{
  "n_mels": 80,
  "muon_scale": "match_rms_adamw",
  "batch_size": 128
}
Rows from block 8, named by matrix and row number. Rows with one number belong to one channel. Each number is 500 + 50 x the weight over the matrix's rms, rounded and kept within 0 to 999. All counts start at 0. Numbers have three digits each.
# convs0: expand pointwise conv (model.blocks.8.convs.0.weight, 720x240x1), inputs 0-119
# convs1: depthwise width-3 conv (model.blocks.8.convs.1.weight, 720x1x3, trained with AdamW), a 3 kernel
# convs2: project pointwise conv (model.blocks.8.convs.2.weight, 240x720x1, transposed), outputs 0-119
convs0.412:464486463509501495519432488522519501549501483483472550428498524534492503488490496476516515446532514439517446444516483517548478464540489513519499470496450532481482492552598475516499485545525535502519545486534450485488488500532458486480520523424514416513550419542539462465412557508527555549464499473444525545494522477493429475493551445496470447498467486514475519
convs1.412:520514383
convs2.412:453508502466529474525464457474509512484495477443451437500524534439517499461509495564531532506566427482466528509474545563518432538547458485475495475497468480548504487539559531544571488510473483499529498483486549520462452507497541486469478486560474444509516478517507540503537535467548458498474470483470527526506534500499583534435545490497505466485448511566424495
convs0.413:502491521584434576499534535509493476534555438586500552530527494558441556526592471530575504519462539534513436547481529548480572496547553465509422455500539518576513460531484467505451513515446466499465508505564499490539465542529505467479517481463513464501464375490570593514557489451437522464480489464551455494508447512512460524504466563495494440483475395489538572
convs1.413:512519372
convs2.413:545538446561545562485460527559565444469480487517459510447462467486461463535451533394483535470550478435486498475500468489546539443566552480445465446430463513487571425446536480505517571530488490454449511509478507496533478537549561488510509495484470474481509559492452440531461528438565481522515436525441456423493449523507523445493524533502486400467525409447489508
convs0.414:588395409533482473439533451442480425532479601394484486536520548559578404528447456562551348415494360377470479465689567426340510522521499603564510586534504529521383579453545530479443459462529388433582592414523467604504554502515618438459452453442526535582578478491569504500608452413594454472526349582469281520387383539506528548370393514530468573517501634576427428
convs1.414:581485495
convs2.414:642511475564487544415632357435574416330480491406479545399417444443570544540489659429502351424518433487445530447433579497465472512486355553432532594475543521514428526498470584523470479549577432591526588321414600574374452584508415539290479584481544559573385473426642470542496455474480438567629504501593536481635528556522479489429425643551497592400527510566472486
convs0.415:502517509603529543506527517463550443442545541492456608481370471512515505462457580507502459527514506531470452554539433393484506513540544616441426428487449539581507557510469489458548579487407545536559429531437427448542539513399514543546458527517412484574507540518554490548431469518507503475436474532478523510447461446562512476666579464490561548566512544463471488
convs1.415:439519530
convs2.415:500451529404443495516523540445425466424495553542501492444443475561520461454502538466538539513507515510485396512503467548577565508456469543571494541496572402487468472528458519499520441551494412514499549528561571478385438509584497408588455463480508537568559516437527494555425506505503494415456515518534474531518419535348532506492540546457413528537443473475579547
convs0.416:476506524519480507524520504516438410505530432530535478473479508449583551435564561443497495519569461546585470422486512513576470435474448355482474499570589578451558585514543521436487479575511496521550480461497515499522571425448480534579475588499450425542544600397511553452539505559404438534409446535565547550425466529583416514493569517603433482443484532423483546
convs1.416:493466567
convs2.416:513527531426430470606577516519506476510510386522532456548515517508512472367517560446480571479520531543587557457585556552568412502450605444438472542494465558445581534555550535508497524612477433555547483495520592433536598471451458631483536506524471480556534537431547487535533417608575576465429422489462488535499453492558464519465468556555573509583516582447477486
convs0.417:584487507505525491501531552449459470519557425552608472440463538533572498552561466549466447493444507443445584463469506518511462544478497547466466449509451521490571579532511536436453542446469549454535492550540492498528517524476499516499510508475468506586448429486501539454555507524500470423503499446466531434494515527552424488513496510412494507556564513494547508
convs1.417:422536495
convs2.417:389480442587423435507520520445573484481452416483470485494424504464505505528487527460489490422447483523442486550464578463528520496561510470471485458474458521460470444459546450516501443493567465481500511498455493617440564479543523463498559499419493481567544476495427532575424468445575536552472557519556561490524501497430491507535501571573427474528491538540533503
convs0.418:447515567565501515486499461533496483497512466493545505520552512506495501479487546455486526521578533516516489484575450502523409487466520470506502480490552504482518512552495534575501558535596477467497456473492444526469540528453484492474523467476577444557505508544458504487580525511563476422467496474437506531556538562454452438470562481486515532505456529542482523
convs1.418:447493459
convs2.418:498521448507475532524469474467460516471518458490457488475486498480498479419458492506492507520529487525501487492535456476538523534535438546567510504554532475502562552562550545438476542455454477510477536476523446503494475558512464500395451523586476571491515629465434497459435476458518432467533510490577498522534540430500475437555527558408482466552503457444482459
convs0.419:480561483512481490482535469493540563473557462477514496523504433487444432515424548491527478504535542516511492524522485538416498576462517524462410498490488440516538518525485499468561501532443474426547487466494480525564531496498517487488491446525441546497508548487458477466532417472532554440467508448479479584615401501562449469495473490565514494441555579464497519
convs1.419:457422491
convs2.419:525536513428532546533454537546497507464541474509559430541560515499525486520561468474446445498469473487575486490517457497510447574478520484507464519460433509479463549501481545504488502521497488432488489511530499541519561547460498523478527439490479479458524450509549482468416408441472512518495502478572490531510492465526506481544499494512473487528534527502460493
convs0.420:533477505487491517533519498501494484468455529482526530502542507554531448507557511532497465478513453509510473514542473463520501546536488562450500541565537451514497461484469506468474540465511515565402531519502497489471540506512563491461530502518505470525507482501471522472499435574507490526492514514524566596514584548452484504475491455490470498518425559550475478
convs1.420:489522367
convs2.420:520494497470499515549544407438509524513534507540448504516502515493461543436456504489500554490434538487454558476518519452474527515517461511534536531480496545482529525521446509445418492551498528497453482444524474558535567499518455420476526438466474468522443545493422508465482436496493457469495558474464472495462573468491503478440452459576443489480488488552533472
convs0.421:626491689490473528538536473527512510527510489498522499452447471492538437411501532457487460482425496459508409534477436454503455471545629445507457530525531459519538478529501557603432585469455510441483437538505504437439526434499434540462477470524498501451537495442561531496607519561504535427482555483532422531506432481427468549538570549485433425476440478502488519
convs1.421:454483540
convs2.421:510431475530527450493451510544544580558499517516411545523490544577491528595571448470534528453480419525576498388423386510471327440475493667463523503456464528510581496490504452519535521507455563451575462519431565543423455492489495480543508479464446504564462459479417551486447592464435534571508494527454600576503454481604547502556479529512570490549531579519530485
convs0.422:529546481584455490467544483473549464522535463446527506514553573487525511507552480561556514546551561502461544540538533554542432479473547452443462479483464472449536479466428489481495550537494483455534480532545564573524471493498518486510519500502513483510590461521533474481561464538513512440492490501504552544459456511538517518422554383576544508490519502454542456
convs1.422:475613472
convs2.422:500436545479509571461504491482525474471460514584483478527497464511501539528390449463503471498472463494498457439472500500516518513490519477565564501510569518486476522577536505535525476494491517566438474449496473476539490529529500525514507504550535529554398525508496458542493524481463457587560561478438515520524489535495503531514480549419507531576489525573437510
convs0.423:520442485478461507479412545535519508481495488519517501564496623525492473467550477525521512522453529594568500506537408511506455519501542526451492468592484531474459454507528525501527464501598472559413521470529501563429543449478463514544505437393486479451501483503488438523453510487519485534560477553521548500562547434501517458532545443507473468505569550549441523
convs1.423:452537489
convs2.423:416458510511488433484543436460484395433511481477426475381505518458504442581472474427473512439472494475485463513473534545507497481419545458506556568419528513491538479514461439501495520528418477494588444461514470506604517529474529551482510507585543465566459564450517523463520527481489470519473582476472567487475496523493520558530521466558502533533479483507506409
convs0.424:567521583510478493486545573477521494524448434456426523473407523480465534467483472522445498479460517423460430482502502441537460589461523469482542489532414452587416543516504509475461542491481561502579454433485452471547493536519559480540457446499458472481476403494486478515459617506463480547502473612538531528540519511512479535574450509495487455469511512542509529
convs1.424:412519524
convs2.424:480507479504499580528500536371435504553478486497525415426483420526540473538558467446504521386547497632395442468511465482445487541553499405459540574491544551546403493533424506478562477514561450486542482516522466546449504444507451465496450422441492537582492539489442562511502492548505495441463538444456446476525481516486529502577546489501525502551527620509505411
convs0.425:450461519537584525567517525589438617473524528434502590475474521525485486573472510506527453564504517549560535635441564496505517455556495541496491493527440441486590535543499532558477429568501453479568437528463401478438500461472400533391561453408482468415516537569495470426552415507564430501462492517454509531524506463522486496461497482545496429519473491461559555
convs1.425:527520392
convs2.425:514565570510492562473506491500586531425469523483502475507553457441517570553460523566593558528470539523443526437451545466484464568505533471558556498475421486508397434570495563461564511437566507551427459498535531426571523547465509489492517553514469541521386492470448654503516470522494566481510390510407509463580519534464590466604561493557447567470388502481489565
convs0.426:450526498523481461536515521436495511541499502506520490514521378476486528485492477486494512566490522482391442491427529509507467561411500428533554422434485499547521519475518496481458522497556501459437484492436484520463493451511473481456600547481515515520492473482457534478567549477550523440457538521557459520475506518479481527526548527524507498499505456463503473
convs1.426:429540513
convs2.426:513453503605491514477483443480435550476567609468462542516452551491508452479430500537532535497528485436514511506520466556523443528522535557500445524499518562440486473490604519495484459471488455524546422493446491532509522532464536510515456488485545469523474525552518520490467464492512486507545471511439503422545490506545509435479491508439462529473475460567490562
convs0.427:455510416497475459461582511497481557524526526539442582499465574506533552515530474455438571611489467567514392487440409545416461467427515470536448490429512499436481494584455453498493512507464511478539501478497496509497411615506500514522483443451525475465554522511477517502383487544528453507531541476556507538508528479530433487483462557456470541490413519560460419
convs1.427:471480539
convs2.427:518517559507457546430547473466517510502516520512503516412567431560476493490529519496469513485476425586513450509435442501439553478480441488520544508505488500505490553534543540515486526476440511420454501515530511497512507498474465520459501541416537428476537471451526520450536490453474437581527499498495548474452541465474445566520529443534499524479462549537544431
convs0.428:502543493526459484515433486453527601494485506576517406506483560360434550453437459510517470545536465536552573578484481526514553452346606479511523504491585479509554520551473512546543492585463503519564474507412520461496478524527587442479600526538476628458550473516401491528528506456410486468465568558536524498481500510460484603591534512501577346511592496451492590
convs1.428:484548437
convs2.428:430528520485457518537485565544506420468502439464489496468519473509501484504528526476480501489486451565614461385446437470530493586535406533444499463473521483509483504517597496460505529418450516540483464465482482567536511500492538457577446476550553466571518551414539432440466571551506457504482492551517439445465408509462515486453523466436390535455496555576516415
convs0.429:517431554521520468481449451424476511518527449515466484520509503502504533476538521539463534571515539420490546450489571517482454502528572538509516579488520438435550454489387479489442500583506542500570455547461475475478481435521524531441520481464474554585549433439525447462521556533449462497462455452537564530485463509476482493527451455508496580487505497515504530
convs1.429:443534495
convs2.429:410450434483474519520567556500525545529493434532461549500510505446549432535501532484438457509488521532514482493531456491479529532506556444526497562481460576534544516512516523554459481413490501528477479451469482527530496442469593459580533490603505446498509539520491495461541490521537465495516474530470596440508492444516503484486462526612560450509465549487429497
convs0.430:478561453479556474516546509461407455473496538525460513453500513477475518488508485535467494522469486496489461474555496506507515460520486524476547484438458472476545462523509514464520461478514449475549523477451466471463520572540492443466534503551398442552488446553541524463536490541513463481597544534474456517544522505483558496462517511484511514498502490546491458
convs1.430:386535529
convs2.430:469523452521532460483427554544464559551528531495491479509505480496436565492467512483491553457492525495513511506447544450536497463528557477522502574530486471481476502476456482562567503490528515466484432540467471485515484505500507461494524461498546512535486515469497449529502484483561530532447463539494508459493489508505544487561597532466512519540455469492473541
convs0.431:469508503566544484456448367480483508586531460520506459526576454545561422551471508475492447489522545463500580562459560558496512482491510549511448561516504526514550499496539483531491510398511514491512536472543488538505573478501436556469506458524488532529452496516483488479476539494467447469430506539536483511477524542521512515462524486515503420467625496550492547
convs1.431:534509364
convs2.431:454466480508464497538446475498503408456441494505450540522522544514575472521447588475469560438526541502544535531471554458550470556479410484530497494593467508506475454516499514524525541455531523461486496470505534476508484534485553486525567485510482506560465502462526527542442416473453478418455507424494456547527472525466535562500445516482485467533508500478489516
convs0.432:475542526538543504545468443526582443480575507461479486484578508485503487406508480471431589503437503496463501502498536436497550494504499453480488523451491498531513520534456562457459521478460476514494453541476483576498404533543472436492497479498516559481523540558476579485454493498484467435425484454541474531510494459565528519437524383544445547454517550492461559
convs1.432:544475476
convs2.432:421495446476456480533504458485525533460504501475565494479474471476445506484383506542437483464473426522547466494461594464504539529485553496462521472534565464566461594503467524543462454427449454506548545514428545589457548527453502508468470397521553524544471449512471550418503444569449486488536478442398521540541522489476541493412569478556460502474580443517436532
convs0.433:551455450513532522591459450590594513526433490397536558563489642419495470445488476492533568540388482474540482467478550559458494483350544513486592441520617461476530522431482488497543493526550485545445451515476495571541451436360491522550459466487525508572480527543455539468528533540430492480548452525479424575425492469505449527507572443552640554464429517519476531
convs1.433:436498534
convs2.433:416489478463478428566503394513484587458383569555535478473423412441400502581550485476500564533514559479465453551452566488463539444488503499579391463617545597531537475515507323493438509472535430558398580457616567528501507458493562439508625554516604571463464556548499428428498539469534535480514516516616459510423466513535431507497615476492473471480471527538524476
convs0.434:444497554473528483521489541541472502545427452523554539476487499485509412444556465546541451436462526473493522464478533388548476435528546489472555519451393607468442487414470391565424536446496438543491394548602602466560472523531474512497542404591546531555529557506516510491435507499561576515435484489416537400579473456488548444439549507541537568514529462595393438
convs1.434:476482585
convs2.434:499461479489522581441494435449504409510396502534539596408424401480484565509541481428445503447404491518543577493494567486467541521515481522520510585520519467467491539542498533518458416493506514519524519410535506513505467482444545504531577524482444445502461474417537398573467441551499556584491498548529400555471516421496450547420526511531438566465517506505541484
convs0.435:579551553533437558467516522482515457566373536467467510421473480508476504513505506458497514495518501446478511446484456475457549499432516503515436515453566500621514523399454536459428442570564498459509472592392499455516520532510487544506512565479501520552561535541504500478460564475507499484513468539506578485512414438541468577447542550477513419512419534534439388
convs1.435:454546459
convs2.435:529426457540557424491554486495484504491530515582515488587470524516521487505487465548442527469553467433488515528541429505502442525530544523447395500461529520482460523465513532580547601485521536452418495394534477464487567502534490534556513442557574534472503551502474463534508479540441430475489551431499493514418470546505511624458460496562486573434535485494459545
convs0.436:500524522476450395445524524562496478483549551509509484473423394436542599511470463422535508537573456525489516604611464442561451484481492485448500497557503504559547530526463527469540534388567489477506468417480541571543514531576456475491541465448479521492452494517472564533486531468483517509445522540485538460569595501581413510469548530500478407478447430452575552
convs1.436:549486474
convs2.436:512468484514365562534536560582501514442493498515516520430424372443462473473528505480474506552429599531518517534492554475558482450508530496552477497494518504470566549478481451506549510403501442450479554473473479549592454585532509466436518490568431540503431487501491469572517432521535402416414538525511581451540552510494563540568479564547640373444535452462533536
convs0.437:495427519522594484506566476521492457483560512401506510455535485536559473387458523481573510539448466466493449504407530482517482403505523542435624471551521522412452415515470506495486403541545445529478581509503522455465473507441478616450548487502507444468420440478450470554456498571559514500567492538553548482552471417464481501476635585479525482481546466591460515
convs1.437:443519438
convs2.437:497569503496490462572484474424522530488536565473485560562431521560504506483563446546450567509531498502524542521546549517446450494533548500531484473551422537602634533525523500492431526400479501480621538498441440454533590486451464435422456515458553520477560555562546462525533506428503438429435522460450470442546491430497497511563569511509484530484566538567402475
convs0.438:636563506578389521486508480523508528431519442407465409458530420495517444417451497486494565550462525461459537531527535508531569498374506513513457554534466506531546482499488458484568406555540519486437470588554487567563505534474426455394510458507502412600537498521416506426431440452411403500530538493545490584512499522514474501409504465506482490535482472490561495
convs1.438:580460475
convs2.438:630517533534495529464583490473501520485485471429470483438485422519539554432466563379389479556572566509448510510372591425471541446554453567504498515584431406412446488533383533453472486482480543549504561495483560533608548493449449531434564550505437503474497476418433567440531536547428433493464516406515598478552507458415489583536565447484503528519492445490454520
convs0.439:517508466425543473624532468421458425563528509487533479430425451550533554519515553503442457444538499465484519518503491474401468511478481498522541563470639519590502440533436484428508572438570549434566492420456486482456539497584482509483524546575483517501499471459497572389532616395435499456494427485571573494464391586532461486565446483493436460433573545523491566
convs1.439:532494453
convs2.439:555591531567541429472489551520550392477530439404536476551512507436423493432457556579585542541592495453517500612488528631500551520427489517504540513458409459501443487589499568478555534437466484454510500482582550524474543533517517534553559535604465444524446549487449585481616499506517571471559496471445475465622448561521464556560498448523500503533426562583467521
convs0.440:461491553565540520482550618556471511562497518452451452592507469457490520495528508413453582407453561456485548579559458493458539512519432424516552510459525493556548477468452410513491481496443509417534453515487461512499477478525480492540403544465537443519541514501535491526521436560534485451491513532496489485498479503444492479517489458506526411529384428573523524
convs1.440:430532515
convs2.440:506550441509460430521457437543445504455421480514523516466503485487524578440533496490512413545447468478482490464492454440456570462495552543544471437517544519500477493532525609571545508577493519558518566439491493424571332609414507545428548479469448450416427554450558476485401439444446503520496435449498574433550541551485493486459598387465484481408438480433354465
convs0.441:568473447482595546559448589583525398387539547648537461480419453515518466433465350556486573582413606502507394447455341495544559434543538458486670359503478412536448567447655533510613495573388503633461525453373518468502481469571553472547477539511483474451553466485486519496529449441494460537536520502681493526277400545548480565486440588633562526569419450531586598
convs1.441:566471479
convs2.441:487465483530702622477433515578523454464511489593560467552528426516620494484476509512619384535400491366499364460524331509549560623523487483448593402464551521515563594533590511549442519543407557594485456546438353434614427531477513515445455521480425438362513547429488506397384521504643500490493385421504585657319480553533396556444446515602414419465420425414539512
convs0.442:430523494510578437462437465517455454512490518451567528391494433453438486482415474486535437482527540526558563506549521444494511452456491451544539492469489520559492443420417486492453527525499573431463560432497454479438459492549475488503502440487526508528444521465423507433450514593445556506520481500525458488490530499497489526450482543539542417501523527531439545
convs1.442:530491425
convs2.442:487480560511511468536478548496486461540521523494412469445500458520526425472456433503497464502507456528510434438580466506517505513543558519534566458455534481525508512473497530456556567454600437579556547497527441514519498519492522501463470440610566551448428580500492564420545477441489430442503480489509463511465495507485548597484480375469499489597503492530477496
convs0.443:501516511511437494413566470407633467464508370525526479561502422511511502448464586454488506365497553459439481498494571447546465531413375548493519474477506554486480493484575554558546462557423502578450480491494473437526454396482539504542444408437409496378498556532443459451401470584512548539419464531397478420497497483529484429415484486491390472498547548501415432
convs1.443:463467565
convs2.443:498534507512507524536486426473558491496555407561568581432510473540451497359500574515520471488588519470552535408525570554552475486451457549472425560556550463583439527463620524565508491478448529489485461383496493500473496552479553478530536507514421522502530528616509474426443362429446619526424448507534391473516537434492462545434464570482500464430564492513593369
convs0.444:445526535504431568507445476447530514447490554506510506533495490524514377568523521452543463462547430482548508574520531546448531450540438591477561539527491490571539450514464500515406442514515461503508548579443580505496494494530449467488488503411502461511476557528486455452588435556562520484539484530521480549453486487510436451533566498516485494514389470545472464
convs1.444:484461541
convs2.444:451443443485470395538493465525454529467491494462502467483591522540567446497458521513462476511631452461498567553465574503477428514576450521448564569549550440507567534523485538545450397541517493539473499559420481542535484477549505561519512532535499424452559546500478403538461531478428459547455511516560475521494410451512438429460594514419503515451494457433488547
convs0.445:490594558514445501528414510484428487575494414454540483529440517443481485550550494475408449473593545447527492544460508524549483553486500453459524469422429460503616509457470580487467410522456478497514475530555470520624580509496487527412500489483587512582425522524435472529527411559490430518540535452499513494501513552478428570499485551584468491490505526553541536
convs1.445:499528570
convs2.445:532501493453490511518522538492481503453461619470482535484560515540480443445474514480560577474510484495509511459530462526559523444524464487543520454464552480481419474480549498523431512489538530495402478477481543539372528490502418451535486463509512548455512503464470486512524530477438499445467455554416444532539457524547497543551553516443473509480508426558496529
convs0.446:475539537454582525546505477411534483541411538403515468493475493541440452465490513431456478518492502590484526440480495517427477497465536524525472546499472484575457449481521539531574432509563516435489493473501504430425465505412485514463455553510534503489498520508495513506503466515463475425476517438473447488504454529500519515513520465564468546466450454458493484
convs1.446:472528450
convs2.446:493477452466453521549529521549516494459520519541495500504497489449492520504535484535514462498500589436451517616536461473554453505587524463507514464459476548541486571479545513431456544530469477567484504478502541571536459491482526442501492532500470564474523473524491508429525507482504517493502433553474520561512582486481508509560481549481528557560474573531476466
convs0.447:496498504525493569528537453517456528500538492466472537610494513482490546577469481497499485558496508483430488511455517529437464505510482443434449622500489447500441548427499534490400445504462482455419552462592515535543513458516605561492502505525518539541536505455515476502489451472584544411501442427501459507565501518433538514512527503536505495502496500541573438
convs1.447:528561476
convs2.447:518482465494503484462483555522516483455493430544475515482572558485552423503487553519464506465547534529514493443502450527562457516468464516582486438488532520538494459561472484454464514547523520556548490488474475497460511497475428490490519474511499396464454464527516531568543559520491492537521555500463470509442493503557453528509516470484493489523517519503445551
convs0.448:435495460563438464559496522519471507496476455571521539537569507425549475411438480436540555556461490548492480560479502513493495463535506508524520464535494608502527504506509509555496512553477529454469573473486514569472570520464491454494519556457490525529464465519510583442543579478529499441471486533434494571468541490528480560428488481434533480499520483476457472
convs1.448:458518571
convs2.448:495480515564518501514546572485487484455486490465525451514505502506460519516413503430510477475562512524434556592550520501469524465486458482482461561464505543511480477453475482452399532553559506490487460490535546427483508508551547497556497527517502473444518497501453498482464572566508485460493517465508498542473547442442472517500528553516511539515431526493502454
convs0.449:451498511472436526511349434437471431546506516448347526562564558510486428328595515560511589620528408503542508451592587435441558514487428503506558568588577478404559452509404587464548482524301500391599473408406425476476604488341389449440570502507527519410569291487586501483565442428457445556537571456526439584460450465550443512494486496580524434493471597531517490
convs1.449:491470562
convs2.449:491431562435526384375399522382468530563438510349500446673436437441601578383630511542440521469479546450547517711521468566381612467531431426482473618502510632451618539500456474566478429598479639459572575504486557536584539422549439497414479441508465551483499458594446485584543536474438414452439521495591599483553460485495385496585550570600515438446463544480472517
convs0.450:533520525514500509486506483523553462505469536523516554508460529470451470452523543446558474471557523474437563516489528464492485462510485496489532480551487497457505514507489496478474436444551483489538495529467538436475498532522510495461510506477473505487508496485538458572539574498459497454533487492550511562514542517495446534492490528529547542549544485520558529
convs1.450:476420521
convs2.450:428498532502494460545478472583564516487462511534520543527489547485471508458551545430483532472538443536427504554462513472524443486489494456489523456543532498501493485468493529465535449487547490497533445464476491450507484518545489485482505465475484501523551516489556457542520580541470497512479505533540531539565494455483436476487495500582508505541537531528540482
convs0.451:498513457514475529482443445520535444379460460503506464490548455569421397508435501410577359421508447447475477473476486486503528498588535561430538510540538547501476470598407519500482399436516481580453586450572521533562582351533514404499422468510572567522411476492517540442534545533498438547472521510474440406640524566508455516490445438462471472478472442560516571
convs1.451:554463489
convs2.451:503461499522385477512545487491441415434504518456524505425450483532480451534543493464519475455522472465466454453448549395513562437575499539509425468528545385556509456560472481530592468438471487461467651413470508481449496470538527488469454516540571496458508553419475606490594522547541446463408590341580478489584513419492541596387474404538536522471494574497490516
convs0.452:450480509533465575546511553495527479587469470522507425538618478529462509428429519579474443562513460550555415429517478511553556463467529412470515477535476524507503435533508494519519489480541517608474462539539492507436491577473661471433475508520520524434490500470547408431536472490561458501505545495511414446511435567518480537495509512527488477538393462610402508
convs1.452:517435538
convs2.452:471508537480471513508552533510457446517559404485578513508421523452490514450481469526571415521522420456523448491551530499507543535424535445559494459612555496525479574473563458550477478579469532488517388504427442502490451484455535406381463551451461496508553441604529425571571543478474516429452454457461535518514512453521529515504516451496489534567523482524554478
convs0.453:509553544474490518510510560460526504461518609588515478511561461474613496534492509475471587598471542501465397530487422494547562460509502457530530444471496555580445612611465441475426577479509409565546568540505411478458619487491506472338452484483525466496471383444534484473463525525540523490564517393392547486454587475505477471573464516556453586533494532524440519
convs1.453:517442545
convs2.453:481451479358474412486507542429454538568459516623598452559579481607643548601491537535528535529490571495497462475477483397535478510557495430464488494541448493600511559489541514432480471603573413489482533531542532455534480491542491530421503511408528498580526464421527533496561607513519503575510540417453465528491583517581587566444584469509520531482442550518438513
convs0.454:512517518536375481442538573526479493471525555510558412431502440472540491514508525548467506529568551541552445476506443556533518444597491552508451502452492464497546513530589437517476500487575580512485578539457469477525499402476461565511529495432481543468503484516514484568452465590501509513420499496522496512461495490454464499510516533475497513457485450481530469
convs1.454:477513393
convs2.454:580464507484526450477494473528561466523440534462542493437440531463577475487590465446449474485551473488494528524500539503544509485537539522463470451484536471553569453499521482552425514460475467479520517473510489513491472565469461534532476517489399498485481516474520551569522483566496532505529497415522517430411540475535514448540498507491491453461492505516437586
convs0.455:499543451468489438485564390472459491517532447518468549525446453530481456550507546488502468509505566478460553483496499520492501596557499543469536546518452536448485474434473571496556537503545506560522499452483481488522496550453486461450509515519500448465489455486492480507423541472474513485481523475485553486518501546476461594493563475502540469575532458503550532
convs1.455:563543484
convs2.455:529462528506526503466480528513511540470470479572500542477541587434475411404485496487525566496442522492560447469512554530491505449474504528552511470446580500485517484486535465474415466481513544491527465515508446528447572488493445518533530465445547460557543508495553474548506480501481459491475478521538417505525522460514596468493437527561498472442478500507497515
convs0.456:538547519498589501562443492484534566445486487424486461493521555566346487458566539549565421530573514528438497496436517526462550538447523577463574477582529462527480558477509535465504448481460540437539587535444565470569517455471462543514477589408536560646459470547530507492496601447488388473400514466515555448536467453517422346490424495454510506534502569582543531
convs1.456:564474531
convs2.456:522478470493525474439447497513499503569511588606516533492467543550571512572485438555533493469470537458578502519521452558536492430499434562398536435466527442552448539512610492481527476455525459502455454468465429433441469418482434469612513549471510447498499505489495415513578558462411496536468561492395525479444393465446550533469433464444399467501479486599480528
convs0.457:495517491534508462502496542476483497473535514521536454432510534437475556578476487467492484482450506538544569506495467444449482515460544470492478543539467456496427472474551548495469450466551479563490455463458532497539514499468496476474532509491542448524430537482551559460558435516460506464452516490473575508507461517554503482496507485531564531427447456469482510
convs1.457:550457500
convs2.457:500527522510508444561465565437433508481488508525532504515542526461549467486463509487554475504498458530520516494430498485544576481406451456450442525565544507517438493469535534523498551440483469506542453524529543498548484512538548510456509423449538515530476524543566572515523527432464551467521486517532532534473477511459459486539458515552554499503465494462506491
convs0.458:475431547519557474517397483433392448467515452531548479563561516577504531511562490504505459458507456522495393542444565526492465510539430584432493482559596595455529547490498562426496532559441591581482505512493545473544622415440493436478562440504504527484444461524501514397444642469496475532440441549390376528410494511516567389673512441482378442528419484505537474
convs1.458:421527535
convs2.458:409561581469458462558495621466488429501441452495572575448455534539516602513392447430367453475405525444479516491538491513487478545526433499554498611518451589535442480518543487533576526476588514604510455538457572595462543488595439452446391472477570533429567535504589539565497420463493413381390471617539538410515555579430467508395513525521610503426468494492409585
convs0.459:474489520508534496549516545538395562568554374515536568544591460371577485411560566394473392475530443476538371472465481578381553501539655504437521487495472567545506526440602506466632485539435497393526542375574446531412521394398379512530549582584425536466423500519577511546465474520401502542369451368751465514525554452643547382454430448512542534477475577558471499
convs1.459:487479589
convs2.459:503529539506510519359529386525592608388556541597557655436527549470401639518518445408460437533522416549481488628419561576319485357535451422514581578436527595383462487428502547454532515653389503542500429527468517501551523455542361446587656504621465552370385544482627570560538504410358421522498483470565579476485461505530524519460356567484532475539628510385488449
convs0.460:498507505490518510510475476501498490509546470488498452485497493519488495526460490474479514503478529476528481485551498536519466504523541422510552495446551524483499506515408495444539428455490490463490560534536410526497470513529476469459508483496474502524492542452439535567465534540459486544473515510511497490497481519514476480480547562468483480497473480535510505
convs1.460:533577529
convs2.460:484537491495479468540530540518470535507500565469471473478535445496458493509524510525480431474540526470525515543455489460475536542526487536512466569475472415494448493503536500510539531469536482441528468508461528527460515507463390561497562539489490512503513508458544508495530526525494522484524485525451556507481486525519512503511454438510472575494480528475519447
convs0.461:433516448465645561473488517423439435419471539452525487530485464519601500537433500535450531439568523492446510458499480497406454488592541529453522556557519506548433564483437512486450517539576510506519562528387505477415538496401521504436558501475456508467465471501587506520544558487462429493534389491513505431573577551516542516501469472478497511575442525552454481
convs1.461:557464481
convs2.461:525518396543485501489477444453463501485471554426433561457529484490587413413472544450408505467557545542477518438419529448462519436542460593570533611527515516495534454582413510524495512546450517511510465571386438467483484431413453513443556567532472492516548515594487538491556500485471518518532585402548424463532503508575516499561421481473512486611507536507521466
convs0.462:517533458573423509508520508538503481466503467526474484424543471478479525476581450530569509474504563511522466449467504508509523452496530449523522547508512568485491517491471511421461563586463521460462482511589515583507427469518527515472504509505505489528546497440521506457525490550500570458472458461487551437495530525407522557467459446536545497509520473486548517
convs1.462:521521575
convs2.462:491506481490515565479458473487487525495446449520527529474514499514482486535402533531491513515504507524437507541535479487528464552491505481522494519507534495506476527532500474481426499495552530553490512516509492470497512535502486506516467506474504435489463558465460482501541457463462477487537560455490542560552533505499487463496478548484521538573523518522479508
convs0.463:512533475529485506479505464543541507548493519465493473479508529476456461468515455520508488527494559446479491486486479520457420472563461492440598531526482531433444545547452507474518507573495457498461495545483491476472449462484528511515478503489481484498549458495539524497451490491555481491451478513493464474519525505518500553499531494488487474487499509541529533
convs1.463:556566499
convs2.463:548523428528529554521485507502466493518497435454480533472485511501521492522494435473507494521519461546475538469466506477538530487524481549469492479447519525488517431492538484482405510507541516522519507522468505497492555518540519555489520518503455492527491498504485507550530515507444496524544494480555549523461498474504462465552531505525527480530486466467450527
convs0.464:557541481558487522504587525468543495460506480476550542447482546522479457480468491422551509554538444496499477491428573547460518527468522561554503485577444539500542456459489544520378556432499438509554530561477420453467490442491566483520438537502585552527527617514496518572551524474493570499508471510456511533559414560535494546439511518518397523472528539486526533
convs1.464:366501524
convs2.464:538572512516533528585561510470568478508441477521472464498521488557467535492471511511548525466513521477510424497508489497531465486545521485512490466601481444499502430480550477506472475579513548462503497511518544497527527466478596403556504526432491445525511503471509520496462475512507477492468495569542619418540456552523520507524483552522500445525553497534514475